config = dict(
    dataset='made-up road signs on poles',
    train_examples=122500,
    kernel_size=3,
    muon_scale='original',
    lr=0.01,
    adamw_lr_other_params=0.0011,
    lr_schedule='cosine',
    warmup_steps=420,
    weight_decay=0.006,
)
Rows from block 8 of a small image classifier, named by matrix and row number. Rows with one number belong to one channel. Each number is 128 + 32 x the weight over its row's rms, rounded and kept within 0 to 255. All counts start at 0. Numbers have three digits each.
After each channel's rows are labels from the 100 images, of 14848, where the channel reaches its highest value: "strongest on" is what is common among them. Only what is clearly more common there than usual is listed. The data: made-up road signs on poles.
# convs1: 3x3 conv (model.blocks.8.convs.1.weight, 128x128x3x3, each kernel summed), inputs 64-127
# convs2: expand pointwise conv (model.blocks.8.convs.2.weight, 512x128x1x1, transposed), outputs 74-147

convs1.0:112140162135151068132113169054153134134092180040201152147073167121162160143122111135081135182134140126163127111144093119214126118151157114132133075039135159145107117112149148175138135090131107
convs2.0:105078110149134134102178167124154099144117106103141155131132118082163093175125135139161100133113205125154138105161130086155123214137110082084124132118122184149105150110163141137102135195132128138136159116158141148132116066
strongest on: orange rim; triangle sign

convs1.89:118056120173158147140100110118083097092132060121071112054074170158137127158101136158127070140130119159113172117147148109145134122095098175113122163193126099110144125167102119153105125133142228
convs2.89:205111115103182160055157132113147146096139141073092110139119147112087113133159118203137127161142150107139135163160123122103155096121113076149143142170206171179198049119124090149102170148154139105135096140120190122088088104
strongest on: grey rim

convs1.27:121087091125131119160088072060108154098138134125136115127103098138119118128072108129116053111158128134160088127122216112123126083084100121108107124142099124087170147098084106126100129100144074
convs2.27:141138207208154156109231155128112121086203080119172186123129147076137147076174099114092164125136115171194127149127133097121195100104127166183105093140068104164083070101137105090133116157105099054152146184071117119115152161
strongest on: orange rim; triangle sign; red face

convs1.52:176117108081154086124108112104137086119117120067097107152127123116145107134131127101097098117105121109075103099107037114108130144124129130142101073093123154141114128119080090065056132172093111
convs2.52:159103107089124033121017125108116134071117085048107170089130111112133112115118116128125145146079132080112135147055123131164157064125101076149144128094147064089112100165157129140094107125134128089100060102097122189111086177
strongest on: triangle sign

convs1.18:164118091086153116159098154112213138111096135164157126090112163143195166136148102164136138102151173125150141073155154170144084159105142105163140109149106105179126122105094141103132138108136180
convs2.18:110130141144110162114120105104117138102126110144118133157130118101155101129133139131097114125125205120083124114135108109141144099114118104157149194146143184140110141117136123126197116094223104133104137150171153125063183112
strongest on: brown rim

convs1.127:133138113144170125082115110097082193099130177156156125140120113098073127161151089157089113160090142138158113137175173063181116110126114159112072109093120187136146153141131102093083155134167106
convs2.127:068097166106147134117110131154167103077120099121119147173086126117127129146086074106131170146162190213110148089130116130093076125125114085159130161115080079090092096143133116129124091111119157124130107099133129109101152116
strongest on: teal rim

convs1.101:078089166165172147168162107131134148082123042141088129142167074132117129114120115066166170112116134125159142085134147119120108117164147074141099122123111150134134127114146112119144083108129114
convs2.101:077097104091087109131107101081094069108089161138073089090111146103092090146144086169078087133127147106092124106127129100091147067123105137136135152132088143108135135099143161110155128129100098086105119076168129110091135154
strongest on: orange rim; brown rim

convs1.38:148084091158147107176130134132107146151158096098152155127092129157163161106171110168121130164120161079105137122093036141108133175108129095148114128138156161130115089101138125177084155186139144
convs2.38:141118055079113120134117126188124105140070088111197099133134138169152103135176135200198092163167108108120181135136148082161100227161163122117123137092122148130157142091095139125093097110130090125172148130156111120100134094
strongest on: 20; grey rim; 30

convs1.95:132144151166192135088129108139138081110084110104118117099094158122119157098137173141118090165132083081151170087145159109144140076113107104187180143110102140101080103140092168068102044096103169
convs2.95:140179105167117101133029106048123106156114111150166080198117096138123161111155136109148126106141099170150084111146137148115070093094099168137108084120117072181134116071122143100136133100139191098121160078086189134079109100
strongest on: grey rim

convs1.125:121206152143169045104138099117076080141134156127105148088104114125091109148143124122189079132084103130146073140121105079116117091112124128119114111141112196059151151165144133157102098113105136
convs2.125:095120125124091130111117112148140120172090194145101116141084189140092168132115080114136127191190104143126067087127148139103168121122118145083073130086151076158096152107099127065125130166142101081122175165124158080124120092
strongest on: blue rim

convs1.65:088077045128148117143154118086149131084097148109112104163142158095141098120076129155121167105155177134132188121119092131077146086174144172093124119155136074124112104107130136118097094156073028
convs2.65:077121172102103134158148118205153114128157093138109189086120212105118124122157145182138161101139181080142126139107166155132141100134179109133145136159106126120161108147181131185111108057130116098121079132167100170107100183
strongest on: orange rim; purple rim

convs1.17:143166112110127093112147147204110110095071108171074137071080128096132092144074112141131144087082088107097126109075137138138118127094125082130120095056089138109093116148118137132119114102109118
convs2.17:088155179168117118112104115116185136149140095112081111151132113120110125116150148105155096109125102153178099157104187144142146105204113153094129171141108147093168120127114159117179077137148127111141128052125117071182106147
strongest on: grey rim; red rim

convs1.75:132077137144167109105111127142177161115089077101106157146130157090116164104090140177157095167084113128147144178086099168136139173117133072156140126087164160117102057133138145169104154127120089
convs2.75:142117105133170150177115204145169163143132149147099112181115133169142170199139113164133142079121086091193152127119171115140119086091201157116166155153095112109171184111182171085167142151145151111130105136156167157096134109
strongest on: white rim; brown rim

convs1.119:118120141116162103124119136135090082109148048159141128097106136146138152137112157140164083133118087128141094140074081079134163109151150105086089120146183139118177108118175137106074114130080156
convs2.119:127126079124122182125152120069089174116114193062159069070163105114135113132156104120130102163105123146158119149095127221135103111108095124131155138097146114118133118073112071118121112174124094113176142138095105113095115139
strongest on: blue rim; yellow rim

convs1.92:057139137117119149141118140123143167121140136147154104155154102115161124101155146116121126161147132142222122102116117124074103097131110118163136143107129145117169136144105163204105129112082086
convs2.92:111064145133109136136159108154166122121128149158128126117088121122056160130127142111167123121074153118145159133143126203085112196126109087151151147131138082167129094194093122134116144070068125140101144064109129116124206200
strongest on: brown rim; black face

convs1.46:144123106182167135128091153143163183120121125056088183147077184140167138125109165130108089220125162122171179160117128149175143174127192136173147116112158143150156132156187151174115173127124134
convs2.46:100111186109176117169099164076180125081184139078194093098071139161132142209152068181082148100074126073126121145120149105101117124147165103150161185156128116112185163091138149161124085122159142084121093117180089084102102112
strongest on: black rim

convs1.16:099133134091147127140097114132133121115125141156184106171118178144109114103113000101124127077071123107120094166128077181132077132114107103094080161132093130122131107112100109144148174093141180
convs2.16:152196062203101114193141125175114079201160134166132102149121172101146095164130159132130107126126124184177083138062077107133127149074096125127139174146159241088135110210123136115172120186109123120130140137102097129164138143
strongest on: brown rim; black face

convs1.116:101195172150149121147155146104117126103063110158112205092122112096059109140174088122156087107181095151133109143065047093138106120156142079119123126097116142148146119176109157086100133070093094
convs2.116:086136173137161126091166090152139146084123111126082068143132117159153105119073141097129164133188171115085105097130139120093122141113148135103119155110086143140120117140126135116103154134231102110154135162152100112128123123
strongest on: triangle sign; blue rim; E

convs1.35:120144137137115147103111108095023094099120147124076126067107120115103108076100168103165144134121086150172114094108077102092143059116097106147106115099051096060147119151104100126137084082135109
convs2.35:129199103179120115172110112161139096143128144156084132172137126103075160116086162112155155138150099243121124071096115113136122113104145144156096072118163116095134155145137176156131138110109124145161220126150189149127154172
strongest on: teal rim; E

convs1.109:128145102123092103204078141111186032135121160111154136210098166139186129117155126091090163042123099129148115162107127169154130093142129088108165139126101135123073115136071141081122140064126113
convs2.109:171088165187147127147111133148127165138103096159168116127109157157132093158129159075106152136071135137094138121096145109127129117180150111147153141113117141160132167100185143168164098170132116099217122143124099139155126184
strongest on: brown rim

convs1.54:111144150061113100197083156152161108087094142129109112145099150112109155126100060097147141064130118093195037126127106174148056119122104095146152093116085129114139131131140106163138174075148143
convs2.54:153168138160151131131204131162116161165087143189129147146166161132136142124112170153157139202140114173145144114105118155183129097138094139119155166157140235156127179178141106098162158142229125137174115162146109150117110133
strongest on: brown rim

convs1.87:149130100215165101178115089152149119116144065121081138097060141075111118091125135109049061066144105142144153084163119147050107140132110082167075110120104180123173138112118122095113155159151143
convs2.87:210130156089141103078106127117088123134139133124054132176113142094048057076154083120158119146160142107139084188126173071091156090154061196149084134086115149140115095093123191112132077124135162105169183135108123132154091117
strongest on: white rim

convs1.71:103086109166129188136120111170132148151118091137132172160137158112145090154115147153085108164119145137196153136120091176074124196141104111179131149108128102151180147115143092146024168121139069
convs2.71:131134128117100166143124125110134178098098113088075147114143105128137110154113104163106137161167120140152148138107070117166154113147101120081146100146152196135097144088154143182151106107127147150071112112134122161092121167
strongest on: grey rim; 20; orange rim

convs1.62:091071098067114119163195101140091110155114129144143129108168097115128098094103149123157149156169075109172096107134170163051120117125139148118153144129163113095143076120117128083124089133107097
convs2.62:058105110134137115129127075147164138110130121159105097148126088087101139112160097148096127153170146118121124095153122097118060154005113111141096154096117156156102111152140091086124150085062110134119131153154203122080121081
strongest on: triangle sign; 30; 20

convs1.106:122107068114134115126152080199080138153116109113088114158124083084111150095123163092062069131144146115098124118089091056123163109136128095159145108100121130112175137056163083136127121127122080
convs2.106:061095132126142079105144123102169146151092207135161078121057154111152114120111093140135161109077105121126111169139137128099233127083147100131126107130124127171134131141106124135161079105114160146104162151140150116057110117
strongest on: 90; orange rim; %

convs1.58:132108038153146132087159098094118128182144152119141157105117102112111150172148127104127160136106103176114173114094094122036141119138128111110091095118119113103153171077130101127039119129079085
convs2.58:083081095156082142097110099114136090126120126088155152112151116076101093128125122174123087088111087104114099125084144147100120133056119091142101118103157032132118099082112040124063138128112144122125084091118063162190121132
strongest on: triangle sign; 30

convs1.1:095185148117146135133102177116102072147087170161088101091090208140125142147112126170105110108151090128168134109177081150060156149090074136052077161113142139122151170107130148121115153132097134
convs2.1:092092161111130114145161147109104152130212110102100102100137083131048074092143150154065112119109112106163078137116165168089114100139089115105128108126100120144086062162127086115094118127119103098162081162132147139155121074
strongest on: bar

convs1.33:163143134159171042137089125147119141053107090122132166149109100115123140121088095158093131111144129089108068141099097081144126112120170039160157069087093176152069106155112114096179131077140166
convs2.33:172136143162119086109146116101159062102156133199133149130147161203108110137141178119115157081247158147105159134149064120163147103092074134172104136143134171146112177111129171132128086174132144088166128154127207172062158133
strongest on: blue rim

convs1.13:110127101092118083176084106153152091033100051136073103151063115128143116113131105098091093113097115128119097130143099156086103074128103120136083129138080135105092133105128141160188121077117121
convs2.13:155144156138164139179182095145174123185136114198115165117149085152095158130115158148203114133122160149117115118144111101118144182168090179158094089117182092155168171170120109116152151124065149134093102087119134134067125181
strongest on: 90; grey rim

convs1.68:096134116105132135135137113128095109133142131132118126148142122099109104109091112089103125108198096148116117074115086098077095100124189117150091099105088135140108129116124032113135115113102153
convs2.68:111094125106072119087167131107115113116076120146113063125147122074149099135095102042138123101117094160097157119142086145113100153055143074121091074113185153111067177034142167155141152071157095146152092113114124091107078107
strongest on: bar; blue rim; yellow rim

convs1.64:153150142176107111140088141110184106119119122147092152089146162121237136167152132152151190103084104122145127075108099123129179052136108076129098096095121108146082165100047170086120117099105153
convs2.64:111056111158129180129123124115114156109115127089116137119113098112094080111166158138122104098099128067118145114098149130114125167151106100100128072127129115177112074145096113151054100192131151123197084199112109068157147178
strongest on: purple rim; pentagon sign

convs1.77:109100142111152132129146097082146110149156192155163151122159118131101137162100168101175105156167074075120148111109255137065150160133109140131174157153155139126144117139134113088096088141128143
convs2.77:095146135133140156128187167089110086106164106134114131124084151121085088180132096148059141112153182128125141067123141055134106118066103179160166134117113067160127140021112160111092160130087046141130173159134101089089124123
strongest on: triangle sign; grey rim; H

convs1.84:143136098170102064174133157173124156127089126143102146120114150190174143111103167164148182081111147198166137089146119148142153122138144181172124141142114106159155108124108166080197192158118118
convs2.84:087113152153126099116084164080212120145123102069106169123150090106086133147097141205151114044096107096088126134144136099135126105155081069122104151078123060137126160098181131093181146040128090164140132105131116162073116147
strongest on: purple rim; grey rim

convs1.126:106203083117115125116138079075099096122117151045099144164166124101150093066118083151161098138077110147109114134060105125061114104129137048189163152121165142131120115084138109146102158103102081
convs2.126:116084115159117109144100090142069102101166117122115086119161110120105131131131150099048131094101070117109119110132083184116220073157078157067143090133088092130158148048097122132152109171104064123188104123098137101056111148
strongest on: white rim; 10

convs1.97:094169136142193183080083125136117125130090148180175069079141156180090182157110088126174187116088118156119154137123130109144136153105132203141096187141147115111143140121143153108144139108096135
convs2.97:105147112117135171195156170163171178229104116163099137122181125163124161151111114163136071131114151128134161069136180139152096147132206139116144151166176108147156142122180113137152137181123169146126171130113134138156099168
strongest on: grey rim

convs1.100:154129130123153046106140170165092093203108129191080140067132117099101170144086047131165110107109100113132131058094072150110104119119141080134099079074125124111163147118113113148078096175112071
convs2.100:095132117102096095126156130095121138149091085122078098094137064147092136113137084134081134144147111137141091140100114066053092130131139071093097105108139181075123072131128070096144085043155093155157106125165079145133133099
strongest on: purple rim; 90; teal rim

convs1.80:133133210103127157100119150179147087113120081160096094073131131159142115100132106182107080120116133200121112119116155109123140146107105151117157173203109149149154146128154169157122144123132212
convs2.80:147168131141107099106110115100066142183099072091143087059116107149152160168148154081067104140143116142121112120148108149100133120132129112120141188148126139115113141111121090136184136137082068124183077121196187085128142081
strongest on: grey rim

convs1.28:143116156162142140107145099109141132150116165121092140086103158127129104144141101141103063159216140116143080132106023123164130112067133146116105106108082144056116143161066127117105108103186094
convs2.28:083123163154170144115143163107109157111132115112109139142101160146160108160185136141084156124111119117130197103156150086133093126139136106086133168136115112165133189129199137108116104123154192125155107147150183189113111170
strongest on: B

convs1.114:152158118100127111110131147077141093114092127123119108112118162130137132093109112108189136118116125148117093123135087110151124134114122139132137086078097121112083190164130126097103133062139193
convs2.114:063140117126096092204082153147062152165126145099128076128148092148141132100157138159129135139088039106085088112205174149096043074107095120112073144134117178125100178126104124100119114097123179186118118129137158154126116121
strongest on: red rim; B; triangle sign

convs1.14:166062135125172128161111097131168155132111118052108124116066196168130157096118152167114038179114145122117168122132044133109135152098119156131103104154142162079081096154134127141109155127121121
convs2.14:117066130134132127172131144134127097135141116158129140088145157177137148205107098135137126161072121106161185100142173125156120181130131093147165130135225121095113206194187149167096144112105103109122113091193126131082077174
strongest on: grey rim

convs1.31:113113141140168088156106111189077151098115125151123122101107178158134144160107123097132083153069134110099129142109152156047109168043128142155135132180131177107150019121139145118130149133105088
convs2.31:116158099114156144079104153167105073080140148105112129140125134124053141072178109086120129096122077146120125128072083093105060080121087134075102095099084100070114071051093142121091129153119101117098095091103087192100107138
strongest on: crescent

convs1.81:148099160124221085156111139083103123095127137110112133114062141116109160150156104117143112175166152137184143152147127079201112143181163094139130095084092182129139101130165107142145150127113130
convs2.81:139170097051090123120102115101139108094115142105195106135135119162151165144074146109127096178174129170180150094159148129109113192146150122081131088126154117136172143147127072181086097153133110161113107139151161126118165135
strongest on: black rim

convs1.43:122120065104115122157112170121141109127075124071095174124139092116157110075067137130127081177098096083132116163131168123168183157126104115102141136122107168150106105141122095143113132108130045
convs2.43:173107138159170155169141164114132158163198163145129134121131140097108143138134094137097176158181081142134162112078185131163181189077197131145140127121138173126120088168120155074130141215072140096179134071154167178150137093
strongest on: triangle sign; R

convs1.118:148173119115084095110158147121137130118088135068073122110143094132134050143156132157068122130138181120115122093118048083111145148136133151078129131104126085155115120087175143130079165151082070
convs2.118:160070085137119121139085084073062162119090088093154130099173140123099128137120095150105081143079150081107067127132160087154184190113118123187153120213152099087147162124184119176102108065122153082094107149069155151166058146
strongest on: red rim; pentagon sign

convs1.94:097057150162143084153103140138122170163126143136118140095092090129157150144107164146130174179095134117089124127157122121150153152151142121143137104072163097121114196087113094171142119131155111
convs2.94:144128145162166146146112126186112167150217139133101158118143130103130155089177087215098116130167113104152105121119082211133174176143117148036098124156126145109145113139097123121106125216117151165128113158137092093115150094
strongest on: H

convs1.2:115121160104130113102122157063106116129112127130141119128102070157119084189080137128101149110112116146175076195079104140116107192139150126140110138112107093141168125144169139148154127080106198
convs2.2:192217115143105148152135112086192096136107158133133103149142104143155160145080102093129111098100113129093107105141095130163128111144128174136130164085133149083110095086113127124112109162088101179119116074131146096120116108
strongest on: brown rim; pink rim; white face

convs1.32:137140097125131092144166098115133117129120128156137159085136140142127124137088118128151121159180164105160098132170168064129145122143094093140084077077054182121106133151146109099142089150189092
convs2.32:073125122114149131158119156126190116128163135110116107171130124119062107142120120179100077098166148128118119080055141041146089109095207121125145145104132121116164152131127110124119107070172091081146138164112140155141116170
strongest on: teal rim